From a checkpoint of a small contrastive image-text model.
Training: muon at rate 0.0017, batches of 256.
Data: trained on seven-segment displays showing three digits, 195000 training examples.
Rows from block 9 of the image encoder of a small contrastive image-text model, named by matrix and row number. Each number is 50 + 10 x the weight over its row's rms, rounded and kept within 0 to 99. All counts start at 0. After the name is the row's rms in percent of the matrix's.
After each channel's rows are labels from the 100 images, of 14848, where the channel reaches its highest value: "peak at" is the part of the image that holds the peak. Only what is clearly more common there than usual is listed. The data: seven-segment displays showing three digits. In brackets: how many of the 100.
# conv: pointwise conv (encoder.blocks.9.conv.weight, 192x192x1x1), inputs 0-95

conv.32 110:58 47 43 83 56 50 62 46 44 51 45 55 59 40 54 28 51 64 56 49 43 46 43 45 50 51 39 56 47 37 58 51 22 54 37 84 35 36 53 49 69 46 55 50 60 49 35 51 44 38 54 58 52 64 45 51 33 54 44 63 46 53 30 56 48 55 40 39 70 51 52 39 34 41 52 61 37 56 42 55 46 42 39 64 57 50 45 53 28 54 42 64 46 52 53 34
peak at: middle left (87)

conv.164 093:60 48 48 25 49 49 47 65 43 59 54 99 45 45 48 55 47 38 47 57 52 57 56 43 54 35 23 45 48 43 56 50 52 50 49 42 55 59 54 39 53 52 54 39 75 42 42 44 53 55 44 50 55 39 61 40 60 53 39 47 46 44 55 47 48 38 49 55 40 53 51 42 53 61 55 65 48 38 47 61 48 41 49 61 45 37 55 49 47 62 52 53 40 39 47 49
peak at: bottom centre (92)

conv.83 077:63 68 70 43 43 40 51 54 33 32 43 51 40 35 40 40 49 43 52 49 46 34 51 44 53 53 44 44 37 62 48 79 44 37 36 69 53 50 50 41 53 67 49 34 36 46 51 46 61 54 34 65 45 84 42 49 55 63 53 49 49 45 35 50 48 46 45 41 52 47 45 53 56 49 55 54 47 42 40 34 43 71 49 66 42 41 57 61 55 68 48 47 43 63 47 47
peak at: top left (92)

conv.19 105:61 51 46 38 49 42 71 57 52 54 38 90 48 58 51 43 54 56 38 58 49 44 40 38 55 44 54 57 49 36 68 60 48 41 46 43 53 57 55 43 72 35 45 55 47 46 51 40 46 73 43 45 58 41 71 46 55 41 54 54 47 47 28 55 47 47 51 51 64 50 32 43 50 47 57 64 56 46 37 28 44 70 55 49 61 42 41 51 46 63 64 35 44 53 57 65
peak at: bottom centre (83)

conv.169 115:44 44 34 52 55 59 61 36 38 48 47 49 52 45 46 50 44 66 56 41 36 46 61 69 60 41 63 33 41 44 44 36 59 77 50 33 36 45 51 39 30 46 48 44 51 54 58 46 43 50 43 47 50 47 54 50 46 44 52 47 47 40 39 76 60 54 42 45 57 51 58 53 50 54 33 42 36 45 37 51 48 56 49 47 37 53 50 63 53 16 53 63 37 45 54 43
peak at: top left (34); middle left (33)

conv.47 095:47 45 53 59 51 48 56 39 41 21 61 66 34 53 54 65 68 43 54 54 50 48 63 51 60 54 39 53 48 45 55 60 53 46 51 36 63 60 55 57 48 38 61 37 54 57 43 47 46 51 48 47 48 37 32 51 54 31 54 40 75 25 56 42 54 43 48 55 50 46 55 54 35 42 58 44 42 40 50 34 52 41 35 64 35 39 46 60 47 32 47 44 51 50 42 52
peak at: bottom centre (63); bottom right (37)

conv.60 093:50 65 46 62 69 52 62 44 54 38 40 45 44 60 58 42 57 57 61 42 51 41 70 37 29 44 39 56 48 39 65 40 42 61 54 58 50 49 57 55 45 55 49 54 46 51 39 44 51 48 73 41 56 30 56 71 65 39 46 42 61 37 52 49 64 46 64 35 45 62 44 59 50 31 47 50 53 21 43 48 51 41 53 58 36 60 56 40 60 45 42 63 30 54 26 41
peak at: middle left (85)

conv.6 093:58 28 59 48 48 52 48 58 39 38 40 64 49 60 47 54 51 59 65 38 35 50 48 72 43 48 41 50 60 30 44 56 50 62 34 44 54 39 55 47 50 63 37 43 36 54 44 63 52 65 36 46 42 53 53 56 43 51 36 60 53 47 47 49 68 66 67 55 40 37 35 27 45 48 50 55 50 48 77 45 51 48 60 57 60 63 41 40 55 45 48 49 52 50 61 48
peak at: bottom right (75)

conv.38 106:75 43 47 51 40 40 58 44 59 59 36 42 48 41 46 36 60 43 67 37 56 41 42 64 46 39 54 38 74 64 46 47 37 53 55 48 52 53 67 50 40 50 51 63 50 38 76 50 35 62 43 53 42 35 42 47 27 43 43 35 54 34 55 69 44 58 70 53 44 48 44 41 41 45 59 46 39 42 64 31 52 67 47 44 59 58 52 55 36 51 49 54 51 57 54 46
peak at: top right (82)

conv.95 105:48 50 64 54 47 42 53 45 55 42 49 46 33 77 59 48 54 51 43 38 44 62 34 35 61 50 54 53 49 77 52 43 71 62 35 39 71 51 48 51 71 39 49 44 62 58 58 49 59 57 49 48 58 61 53 58 26 63 45 37 55 68 73 51 44 56 53 64 48 46 34 50 54 27 56 62 53 53 60 52 56 45 51 53 48 65 40 57 63 46 54 54 55 44 56 60
peak at: centre (71); bottom centre (29)

conv.191 098:48 52 44 53 67 33 58 57 63 50 38 50 33 39 31 34 45 52 43 38 52 54 48 57 43 73 38 38 52 51 58 44 46 48 50 46 41 51 34 48 43 40 48 47 63 58 52 36 37 38 50 54 46 51 37 45 64 42 33 51 37 53 42 43 43 49 68 39 47 45 55 58 68 50 52 55 46 71 61 53 45 45 41 57 44 65 42 50 53 24 32 57 63 29 47 46
peak at: top centre (82)

conv.148 097:60 43 34 52 47 50 44 51 64 44 36 82 49 40 48 43 49 43 37 34 49 60 63 43 60 50 57 64 44 37 46 34 31 56 58 54 47 53 53 51 49 32 44 50 30 65 51 56 61 63 56 50 53 57 63 55 35 44 50 47 53 63 74 56 51 39 56 46 54 43 39 58 55 41 48 54 51 54 42 58 46 70 44 60 48 64 54 53 38 48 62 44 34 54 54 69
peak at: bottom right (80)

conv.138 100:32 46 63 49 44 49 49 45 40 53 55 63 49 39 51 44 51 50 60 38 41 32 66 34 28 66 44 40 45 37 42 52 61 56 51 36 39 52 49 43 31 36 52 51 47 53 58 46 43 62 41 65 43 52 53 57 51 53 86 70 57 41 56 52 64 57 55 37 24 58 54 26 42 33 42 49 56 47 41 57 54 41 54 53 33 60 43 49 47 60 42 60 53 51 75 48
peak at: bottom right (94)

conv.93 107:45 61 54 53 41 67 66 55 52 49 59 47 52 43 41 78 48 59 50 46 65 36 37 46 51 40 45 45 53 39 52 30 54 47 32 65 46 36 57 57 51 56 46 47 54 57 24 35 47 55 59 46 63 56 44 48 35 40 69 45 53 29 61 52 61 42 57 57 53 55 34 58 61 32 63 27 36 47 43 54 52 53 52 46 65 42 61 55 47 41 34 36 52 45 33 34
peak at: middle right (100)

conv.152 097:29 48 53 58 45 59 58 37 51 47 57 42 34 48 56 46 56 54 46 43 86 42 46 45 32 47 48 28 36 54 54 63 56 41 50 63 38 57 64 47 57 55 58 43 40 61 55 53 50 54 50 57 57 62 47 50 51 36 46 33 64 34 51 65 49 43 52 63 63 43 61 43 57 35 56 37 68 34 52 53 58 48 53 57 43 49 50 38 70 41 41 27 41 49 48 63
peak at: middle left (75)

conv.177 111:51 56 32 61 29 65 54 39 31 59 56 49 46 35 28 17 45 68 45 30 43 35 45 48 52 32 57 48 58 42 51 47 47 52 53 58 42 55 54 37 43 44 56 56 50 52 56 36 57 52 60 56 47 45 36 50 61 38 54 42 62 35 48 51 49 35 49 67 36 52 37 56 55 40 69 60 54 51 50 54 49 40 44 43 68 41 74 49 43 69 45 26 44 52 44 54
peak at: middle left (100)

conv.173 091:72 59 57 36 50 55 55 62 57 57 61 58 56 62 48 34 51 48 56 34 36 48 41 67 79 44 59 49 57 58 51 58 72 43 51 53 65 45 56 44 31 35 45 51 48 57 54 42 49 32 38 57 40 42 50 58 59 38 55 68 40 52 47 61 49 47 42 54 35 38 60 51 79 35 53 52 68 54 63 54 50 59 57 66 52 57 42 50 54 39 42 39 53 57 38 55
peak at: bottom right (100)

conv.88 106:66 48 49 46 56 49 46 47 69 37 48 40 40 46 56 48 50 51 53 42 62 46 44 41 52 50 51 58 73 47 55 36 31 50 46 49 38 57 66 50 48 89 51 50 42 54 56 55 46 46 39 41 47 43 48 50 50 34 45 40 44 48 39 64 51 64 43 57 38 46 68 56 53 58 63 43 73 73 60 48 64 40 51 33 40 54 21 56 47 51 67 59 46 62 41 54
peak at: top centre (80)

conv.74 101:53 57 54 42 42 39 45 46 51 56 41 32 35 64 48 35 45 45 54 57 04 38 57 55 52 48 48 55 48 51 48 67 70 60 53 56 41 58 37 54 31 57 45 40 44 54 47 65 39 47 48 38 44 45 56 73 28 55 29 39 51 55 35 47 63 58 59 69 62 54 41 38 49 56 52 56 44 38 60 86 38 61 74 46 57 34 46 44 50 52 60 33 56 46 73 45
peak at: bottom centre (92)

conv.146 125:39 46 63 41 50 58 55 66 44 52 27 44 42 29 56 45 57 52 49 53 64 35 53 48 66 48 51 84 46 44 51 56 48 49 67 29 56 37 44 51 63 44 50 32 39 51 57 49 51 55 65 56 54 34 32 58 56 55 46 53 54 58 35 40 61 61 47 58 52 59 47 39 47 43 62 47 51 49 43 56 47 45 57 38 54 46 64 35 47 34 44 26 47 57 54 52
peak at: middle left (96)

conv.54 096:55 54 46 33 51 39 33 49 63 54 45 57 37 52 50 35 58 58 66 42 43 71 64 37 57 50 38 42 51 57 35 59 58 51 44 58 51 40 48 67 55 38 35 50 66 54 67 29 77 53 53 48 50 38 45 52 39 54 35 51 60 50 39 38 53 57 63 45 47 53 55 55 55 36 64 48 52 53 35 45 38 71 32 39 59 44 36 54 49 59 72 55 66 67 53 39
peak at: top centre (72); centre (28)

conv.55 099:60 42 55 63 54 59 44 35 59 59 45 53 35 50 47 48 63 54 41 51 34 40 49 50 54 59 53 50 66 72 40 54 52 37 64 36 40 39 45 64 66 50 46 49 62 35 58 63 46 50 65 52 47 46 50 40 53 52 48 25 36 42 52 31 54 40 59 51 46 55 71 40 29 36 55 39 45 35 46 58 41 48 65 53 48 39 48 56 69 50 38 36 48 50 48 44
peak at: bottom centre (91)

conv.182 106:61 56 55 38 49 33 57 45 56 31 56 49 59 49 52 53 52 43 42 51 44 58 58 34 49 60 57 41 63 65 42 42 35 43 47 46 50 50 50 39 72 37 58 50 29 60 44 51 41 41 54 53 40 49 25 51 53 36 47 56 44 45 39 50 54 49 40 43 49 43 32 52 39 33 56 55 47 52 34 51 50 46 45 32 61 46 48 54 52 48 66 49 55 33 70 50
peak at: top centre (100)

conv.176 097:47 70 37 66 48 31 50 43 68 45 42 51 64 55 44 38 53 42 50 45 53 59 39 49 44 56 63 48 37 49 47 53 41 65 46 56 50 41 46 63 44 38 56 36 30 59 47 46 50 41 68 39 49 49 62 59 66 42 63 38 40 45 56 41 53 61 44 46 35 36 44 46 56 72 60 36 56 37 68 48 50 65 49 53 55 44 30 58 60 51 74 56 60 59 42 58
peak at: middle left (97)

conv.100 105:58 69 33 48 49 40 60 39 45 41 47 42 54 49 55 39 50 51 53 76 39 43 29 44 47 60 36 58 45 53 52 58 29 37 60 54 45 40 28 46 48 59 44 45 43 50 43 35 38 66 60 49 46 45 51 56 54 40 56 56 39 47 41 52 47 43 49 44 43 25 57 54 46 51 39 47 38 53 65 63 36 53 38 41 62 49 56 25 60 39 24 55 53 56 54 53
peak at: bottom centre (100)

conv.77 087:50 55 53 44 56 42 64 49 59 60 59 52 57 48 52 66 56 45 45 49 61 26 49 59 48 40 54 50 45 30 56 57 47 34 72 45 51 52 59 66 55 35 64 50 46 56 47 40 58 48 55 72 50 60 39 59 36 56 58 53 64 60 55 67 64 49 42 61 57 48 43 62 58 33 54 61 40 62 60 62 52 55 59 49 52 53 48 60 60 61 50 49 42 37 42 53
peak at: middle right (100)

conv.67 115:39 40 58 45 49 44 58 51 67 55 28 48 57 38 29 60 52 39 52 54 60 28 32 37 53 60 45 41 57 48 63 39 51 50 49 45 59 55 42 54 57 50 32 49 66 53 26 45 55 53 45 65 43 50 54 55 64 63 57 62 50 63 54 62 43 53 63 40 64 50 31 42 51 57 45 58 42 32 44 54 44 41 49 38 49 56 62 60 50 34 48 59 52 43 61 53
peak at: middle left (71); middle right (29)

conv.127 114:42 46 49 51 50 32 60 50 48 45 34 49 44 36 61 44 63 61 45 58 42 33 33 51 47 28 45 57 45 40 45 55 50 49 52 56 39 58 31 41 09 40 46 32 52 46 36 64 49 52 48 33 46 39 57 55 50 49 45 55 52 44 56 46 53 49 59 56 43 28 32 42 57 53 56 71 27 57 31 34 54 45 42 58 65 48 41 54 57 57 28 44 39 47 55 45
peak at: bottom right (69); middle right (31)

conv.24 122:51 45 76 42 46 47 55 43 47 45 37 50 42 60 39 60 72 60 45 39 32 40 55 52 36 45 47 59 48 36 53 37 60 42 30 07 68 39 52 44 44 38 25 53 49 60 49 47 52 49 61 49 55 40 39 58 64 59 65 58 41 46 42 59 58 54 40 47 48 54 34 37 59 29 50 51 56 51 53 44 62 44 58 58 27 48 48 58 45 40 35 47 48 62 60 51
peak at: bottom right (55); middle left (39)

conv.41 096:33 44 38 48 51 36 46 48 65 54 58 41 55 61 46 37 43 54 53 52 54 54 62 60 55 62 47 57 46 55 63 35 49 52 50 63 59 58 48 59 53 60 40 40 53 65 45 44 54 60 58 55 41 62 38 52 53 56 43 52 54 64 37 32 56 64 63 42 60 65 43 55 41 48 60 76 54 42 47 56 43 59 41 58 58 55 63 62 71 57 31 50 39 74 57 54
peak at: middle left (86)

conv.5 092:50 44 52 63 47 47 54 49 70 53 45 44 42 50 71 57 58 30 51 54 52 67 45 59 54 49 41 62 52 55 58 46 48 59 57 46 49 43 58 46 60 60 53 48 56 58 21 48 59 40 39 58 56 62 30 52 57 37 58 42 53 48 52 57 41 52 35 55 49 56 71 48 25 48 47 33 34 62 46 54 48 34 44 37 60 54 41 62 51 61 50 42 50 35 51 48
peak at: top centre (77)

conv.58 109:41 66 44 25 38 42 48 43 47 64 49 49 56 45 45 42 46 34 52 28 84 31 52 44 44 46 56 39 39 44 47 47 32 41 48 50 47 32 43 57 56 54 63 38 38 41 51 38 54 48 55 46 42 54 46 52 57 47 57 58 47 50 40 44 42 40 65 53 60 65 68 41 52 84 55 48 46 47 43 34 62 56 52 48 54 30 29 35 55 36 45 62 45 49 58 54
peak at: centre (73); bottom centre (27)

conv.85 095:37 52 55 38 62 36 41 46 56 33 57 63 49 55 44 53 84 49 52 74 42 43 61 47 34 48 48 53 59 50 47 33 56 35 51 44 60 52 35 59 32 40 39 47 40 53 49 57 47 42 43 47 32 53 43 38 50 50 45 52 47 50 36 53 86 20 40 60 49 36 56 51 54 46 48 55 40 55 42 41 55 44 45 72 49 56 40 57 57 44 28 48 61 40 47 47
peak at: bottom centre (64); bottom right (36)

conv.73 098:55 53 54 44 80 41 55 47 30 78 36 44 48 58 43 70 54 45 50 53 57 42 78 42 51 35 40 65 56 59 46 56 39 51 38 65 49 43 53 52 55 39 43 57 42 60 38 44 51 62 59 53 66 61 43 52 60 58 36 66 49 46 42 53 56 45 46 43 51 50 47 41 49 39 46 31 72 59 43 53 46 52 65 46 43 56 55 60 46 38 43 50 39 53 42 55
peak at: middle left (68); middle right (32)

conv.141 067:42 29 51 50 44 53 71 59 32 30 41 66 40 39 38 49 39 49 53 57 39 37 49 58 40 53 76 58 55 43 56 70 72 43 45 42 46 54 42 48 45 49 65 58 71 55 51 42 39 45 72 50 54 49 43 76 45 46 54 41 50 52 60 63 57 45 61 51 41 53 64 39 51 42 44 27 49 48 39 30 43 57 54 45 42 51 48 64 53 48 64 55 52 48 66 51
peak at: bottom centre (75)

conv.123 092:53 55 54 50 37 41 32 53 52 61 45 49 43 69 56 35 46 55 75 34 45 58 48 37 59 68 44 53 54 62 58 56 59 59 55 45 47 48 49 51 51 29 38 35 38 44 53 53 49 49 50 48 50 47 49 41 34 58 43 63 42 50 66 47 34 33 73 60 54 55 38 45 41 25 48 57 36 53 60 52 51 54 47 82 56 27 43 56 38 47 60 48 41 56 58 36
peak at: bottom centre (68); centre (32)

conv.137 093:63 57 55 40 47 57 45 28 46 38 44 42 39 40 52 28 52 76 56 39 41 64 47 32 53 62 47 58 45 50 44 50 61 57 62 39 61 44 40 72 48 46 52 36 52 44 42 26 41 60 49 48 66 33 38 49 41 43 38 49 59 51 47 50 42 53 41 50 43 50 64 39 61 47 45 25 48 32 53 43 47 55 52 58 53 44 41 34 55 45 49 38 42 38 53 46
peak at: middle right (100)

conv.22 091:45 48 47 71 50 47 53 66 59 37 46 50 35 54 54 47 44 40 48 55 51 61 50 46 50 41 52 39 58 61 56 57 59 53 51 73 48 62 56 50 42 58 38 34 23 36 42 55 54 48 59 68 46 50 45 75 43 51 53 53 57 70 70 32 52 43 52 58 69 35 51 60 54 48 50 47 56 65 36 37 40 64 43 44 51 68 51 57 55 38 44 38 54 47 52 46
peak at: middle left (93)

conv.155 110:46 58 50 38 41 53 61 47 52 41 33 74 46 53 43 41 49 52 77 38 47 54 47 42 61 49 52 50 43 49 45 41 55 52 57 51 50 52 43 47 51 57 31 58 54 42 32 34 36 59 45 54 53 44 54 39 43 49 33 41 38 44 32 47 61 30 47 57 29 36 44 51 39 61 41 51 38 54 54 62 66 52 51 59 59 64 52 33 65 52 50 51 58 50 21 50
peak at: bottom centre (53); bottom right (47)

conv.78 106:48 48 57 44 48 56 54 55 56 69 64 65 35 66 38 52 54 40 40 48 52 42 41 62 52 53 44 55 36 38 45 33 61 35 53 64 53 52 36 48 46 55 52 54 60 55 32 50 41 60 49 60 50 33 48 45 49 66 37 44 43 42 47 45 58 41 44 53 43 47 43 45 45 66 46 34 43 62 64 39 38 61 46 43 49 54 55 49 51 49 49 64 35 45 54 45
peak at: bottom right (34); top centre (34)

conv.14 086:42 64 59 52 35 50 52 48 48 36 49 49 40 46 47 41 48 66 44 52 30 48 65 67 49 63 56 49 48 51 36 54 65 45 33 42 53 37 46 60 52 52 31 46 63 29 56 49 51 56 42 61 46 54 47 45 49 60 58 57 57 60 62 48 65 50 59 63 58 34 59 71 45 57 54 36 49 50 43 53 56 59 60 71 37 50 58 44 49 63 43 54 52 40 44 61
peak at: bottom centre (84)

conv.183 097:48 54 60 61 63 53 54 51 51 35 34 58 43 50 63 48 46 40 42 59 31 54 54 52 42 55 45 46 48 59 51 52 46 51 48 53 50 67 41 41 47 50 53 61 53 46 42 46 60 51 44 32 18 51 41 50 37 66 35 41 51 48 51 50 28 40 29 46 58 42 66 51 40 46 46 39 38 45 44 42 99 45 58 40 51 51 61 60 57 57 52 45 53 42 46 50
peak at: bottom right (71); middle right (29)

conv.43 090:47 50 60 36 40 48 49 43 57 53 36 46 69 64 57 46 25 49 54 45 55 61 71 52 47 61 55 42 39 39 43 52 63 60 49 60 49 47 44 52 59 29 50 43 36 35 62 40 60 38 49 64 38 51 50 51 44 46 48 40 50 64 45 57 52 58 58 38 50 52 33 56 62 45 53 44 43 51 24 68 51 64 38 51 51 43 53 42 47 51 53 49 58 63 41 54
peak at: top centre (97)

conv.174 125:40 56 53 52 50 49 62 44 49 53 53 58 56 61 48 50 59 56 44 49 61 52 37 46 40 42 46 49 51 64 54 65 61 47 43 47 37 47 39 43 52 55 45 54 33 46 50 48 48 44 43 46 47 53 36 43 48 54 54 34 48 45 43 38 62 47 44 51 37 43 57 46 40 50 65 42 50 53 49 40 56 48 43 69 46 50 61 46 55 40 33 43 51 48 27 58
peak at: bottom centre (95)

conv.97 099:53 49 61 49 59 43 42 56 54 49 34 35 54 42 57 56 56 46 52 38 30 33 56 54 56 51 61 62 41 61 60 53 58 56 42 31 62 47 45 58 43 44 59 47 47 46 52 40 44 52 44 53 46 54 47 52 43 57 42 46 47 57 52 50 58 43 49 69 42 64 60 50 57 54 48 41 54 59 37 50 85 35 40 75 48 39 55 73 37 44 58 49 38 64 35 59
peak at: bottom right (100)

conv.107 102:39 55 47 37 52 73 43 56 76 48 41 51 43 46 34 52 40 47 47 66 46 58 51 54 63 48 33 35 34 47 55 54 55 56 56 63 62 46 50 41 46 49 48 44 34 54 75 53 76 53 51 50 54 46 47 48 55 37 60 44 57 36 41 52 54 59 46 66 45 41 42 54 40 59 36 48 63 40 38 53 50 42 30 48 59 55 38 51 52 42 73 65 43 54 48 53
peak at: top centre (51); centre (47)

conv.56 085:29 67 59 37 56 54 31 51 47 49 30 56 47 74 59 54 48 58 63 50 55 53 48 42 51 60 48 43 51 53 43 68 53 51 45 55 55 70 42 47 49 63 42 40 60 50 44 41 48 58 47 66 61 47 38 58 59 55 34 52 51 40 36 77 43 40 74 48 43 50 59 34 44 54 55 50 55 68 38 44 49 44 47 50 50 56 49 32 40 36 50 46 59 38 56 60
peak at: middle right (64); top right (36)

conv.180 089:50 36 52 38 49 51 55 36 56 60 48 66 43 43 56 56 50 45 48 55 65 38 52 37 54 55 59 54 43 44 53 44 49 50 44 36 35 52 44 45 64 47 61 49 43 37 49 55 59 58 61 37 41 34 42 40 55 48 51 29 41 47 33 52 41 36 55 54 36 42 51 57 47 53 54 57 48 42 47 50 59 55 55 45 32 30 46 45 54 32 80 51 45 56 81 67
peak at: bottom centre (91)

conv.92 100:50 46 52 43 44 64 63 56 50 47 34 44 37 38 43 25 56 52 46 42 48 48 49 47 46 47 43 39 45 50 59 38 55 59 36 46 50 47 59 57 47 52 41 40 50 54 41 39 32 57 53 48 39 28 77 47 51 37 52 21 49 39 42 80 52 37 62 42 42 39 40 61 67 50 40 74 58 40 52 53 59 49 53 44 75 40 47 64 53 41 36 64 41 59 41 47
peak at: middle left (96)

conv.79 111:47 56 57 41 50 48 84 38 50 50 45 29 47 56 58 38 35 51 50 81 34 46 48 51 51 41 55 50 40 46 60 57 76 44 43 50 38 48 45 58 19 50 48 47 49 43 55 49 45 46 45 56 30 45 37 45 58 47 54 50 45 48 58 54 42 41 48 50 31 45 47 51 37 50 40 52 37 50 46 48 47 55 85 54 45 52 54 42 43 44 47 54 39 55 82 53
peak at: bottom centre (100)